config.yaml
train_examples: 48750
depths: [2, 4, 4]
steps: 7800
Rows from block 7 of a small self-supervised image encoder, named by matrix and row number. Rows with one number belong to one channel. Each number is 128 + 24 x the weight over its row's rms, rounded and kept within 0 to 255. All counts start at 0. Numbers have three digits each.
After each channel's rows are labels from the 100 images, of 14976, where the channel reaches its highest value: "lies over" is the class under the peak; "top examples" is what is common among them. Only what is clearly more common there than usual is listed. The data: rosettes with rotational symmetry.
# convs1: first pointwise conv (model.blocks.7.convs.1.weight, 384x384x1x1), inputs 215-257
# convs3: second pointwise conv (model.blocks.7.convs.3.weight, 384x384x1x1, transposed), outputs 215-257

convs1.240:146090107138136119103174105127123116113139090126144084105145122141130121113145157129132062134103144113117145116132166160145120087
convs3.240:145097104122099100108116158080169121193116165148143124143187138152124146141141104169086127117134146155137156153155125178139165139
lies over: rosette
top examples: pastel

convs1.258:117145160151161138156108160085137124145121117156135149103089144167105098149110155156106127129132123157130162122127080136160132144
convs3.258:139112119105153151123096124150106131123121128136105121101084134101114121108163094148155100141128096144123139115153123093131129121
lies over: rosette
top examples: three-fold

convs1.136:119136097117145158125138138139159124126102105141120161167140136126123128135156106111149119123145100128141133086130157102148149157
convs3.136:065110105160124161119165141108163140131098152135120105138135132115100142154088161128122087088173088164140130166109168124109131130
lies over: rosette
top examples: mirrored; ten-fold; nine-fold

convs1.263:139115131124121136155142167088155108127085104065152135121097124155133126111156032118122157107129140100143150142123178130122115137
convs3.263:135113097148169102107152129124126143122165131101128121117134101128122172139146097097092134126103138134117117107132122111139108116
lies over: rosette
top examples: four-fold

convs1.229:132121097097125121147199135112107134116184130134088175118171122113122110122100153085084123157175112113123157156164101108108090169
convs3.229:125170125131147087113105103126089136124127163141127099108126091113139144134121129103116104119147121152141131094149103092115105097
lies over: backdrop
top examples: pastel

convs1.180:167111115123078103149153158096135144115126097124098110129075103154122179120111122125141130138123197117122183146126116153145120123
convs3.180:101114119080124104082119143111120143105116112122130094120137119142143184129168131113109147158078129117102130127137137128106130100
lies over: rosette
top examples: off centre

convs1.144:160133146119084141169102139162123135143131107094103106116108135130138145147142113152132133145152112136122122138179116150144123137
convs3.144:090163144114186142122116101175115142141173141181136115132154150160119155151151110145131121098139127105142147127129112112104151143
lies over: rosette
top examples: pinwheel

convs1.60:176100108161117150107142119101115123096111135148085123145114131116150143170092134128111160128124116115164157135110145110133180125
convs3.60:091097171136153121102150074087109149074119169159116158141150140088156080101160174156163055129103112145070132144147072135132143136
lies over: rosette
top examples: grey

convs1.343:109160133150124106093148115110100074106125121142121165138123138132173128125148088068107132118114101140112093145108125127107164117
convs3.343:096166158130136113116146088146140136139176153130132154125103166154105157088143180173118176165114125121119140107121117153108167132
lies over: rosette
top examples: pinwheel

convs1.132:138141155165134101141105099127122086180103122066074116077126120121127099165132155124146136148122128135162143131149127168140125098
convs3.132:178092130156139136163123152133106132182146163150107118142129134109149132109131131152109160116123111132161121125128123153097127109
lies over: backdrop
top examples: grey

convs1.224:114110139081127122133130101121101083113139103129133144130088149123149121091147132140098157104108131118125149127160163136107131137
convs3.224:117088159095167166101137099158158147095119121087107094095125126117099155111129116141139129106114139103120107152154151142143140120
lies over: rosette
top examples: pastel

convs1.223:161101150107138155181143142170144123130119179140130189134110146120125167150123098132159121151137165120089136142132114103150119140
convs3.223:059094133143104081104133104078089094107102135109109107132146128123147115078101136106142116124115157083108104117081114124138081142
lies over: rosette
top examples: four-fold; five-fold

convs1.235:158107135078129149123093126117148114143108109112110170123124134101137103107122116105167102139131106140144094108139146129156151121
convs3.235:141125122116124148139146114145138142142126158138177124143134147099077146136158136102131115158148133138149118118127128137139091126
lies over: rosette
top examples: mirrored; grey; ten-fold

convs1.67:139142143102151099159099143112131154105105174109151085121151173140089086143147138100138158153142177144134106107154133160123145120
convs3.67:133084144123102110149120144163101102150130137074148097128085132095086118113122070079098101104139135072097125138127126116149111130
lies over: rosette
top examples: mirrored; dark; ten-fold

convs1.358:156135159148090107121129149182105109150139170104149118177136152167109135127159108112151167103126116086089102116137152117125124136
convs3.358:106123153084121130102070145107131143142131174091088099079132140118127123126160153141115141136099112132170114150122091061118140117
lies over: rosette
top examples: mirrored

convs1.277:187134131137129136142122095177113187166156097143137110125104109128142172121110133182129127111205098140130150123134131113144128168
convs3.277:124131167129135156133123124071128137095130098129172153067127155109106112126082118078109117108147121095157143159138066116092073156
lies over: rosette
top examples: grey

convs1.303:084113086137114112142126140130125096091124119105112120130110161132156143127108140124135152157111158087132126143127119122116123106
convs3.303:117123151099153108119184129155117119165127119149131103102136151095127109131123133133131114116108130118110097126113100134162153133
lies over: rosette
top examples: mirrored

convs1.62:092139165138148146110105115142127126111156139114126108094158107123131170091127136110106129105175169111136136149093129124115159131
convs3.62:072139147179119166108088119135069113133147124138108076142148153132133121105138152130108144115181139115127151111095172159140136120
lies over: rosette
top examples: mirrored; ten-fold

convs1.281:115094106089114081108151105094112129126136201105083117106110120130106138120136168083098134160132109136145157118120112139154106151
convs3.281:133149148110148147128117152163155101153166148128136103129117101135133104118151145117131147102112108108132119136134087128097124115
lies over: rosette
top examples: mirrored; ten-fold; grey

convs1.87:143147152165150137135106157121118149120080136141123094146132093102122137127142164117148154088163160132133096157112120113127165138
convs3.87:116129128158131137115113090133089182131107084066158102133168123118133158131110127091172113119154098126138123135145147107135110140
lies over: rosette
top examples: mirrored; nine-fold; ten-fold

convs1.298:106152123131132173102101150117151185122151155126107132070112129137112167150109140133168144121129150097149170093142130155115147122
convs3.298:134155121180115147114148130149131149130127126084138119094173125111107113063130134094083126113138081092144128134112150124104123129
lies over: rosette
top examples: pinwheel

convs1.332:152076125129166155128141136102132140147148160135166110127157146144144155145130092128114153122140121117110115114103135138095086136
convs3.332:197167061091126088130122125127136145107131146178142120131121122109127102134129111135127083103096130130121135148111164132122124130
lies over: rosette
top examples: three-fold; pastel

convs1.18:131113157123157167115094137141153124089099120140123149150122125149126154125094138135141112147142136124108105125166096119086102095
convs3.18:143156115143109109140130111144147112111111085129125132141158132117140117151157131139114090130115101095172119135098180132160118118
lies over: rosette
top examples: dark

convs1.173:114139088120133165146124124124135121090139127128141099107091116102120191109115093118145112155112142139075106101130127100090097113
convs3.173:084121121169117112130099133151105110169132117108127107123129128138141177162131194123105113153136150148159146149152138118088154113
lies over: rosette
top examples: grey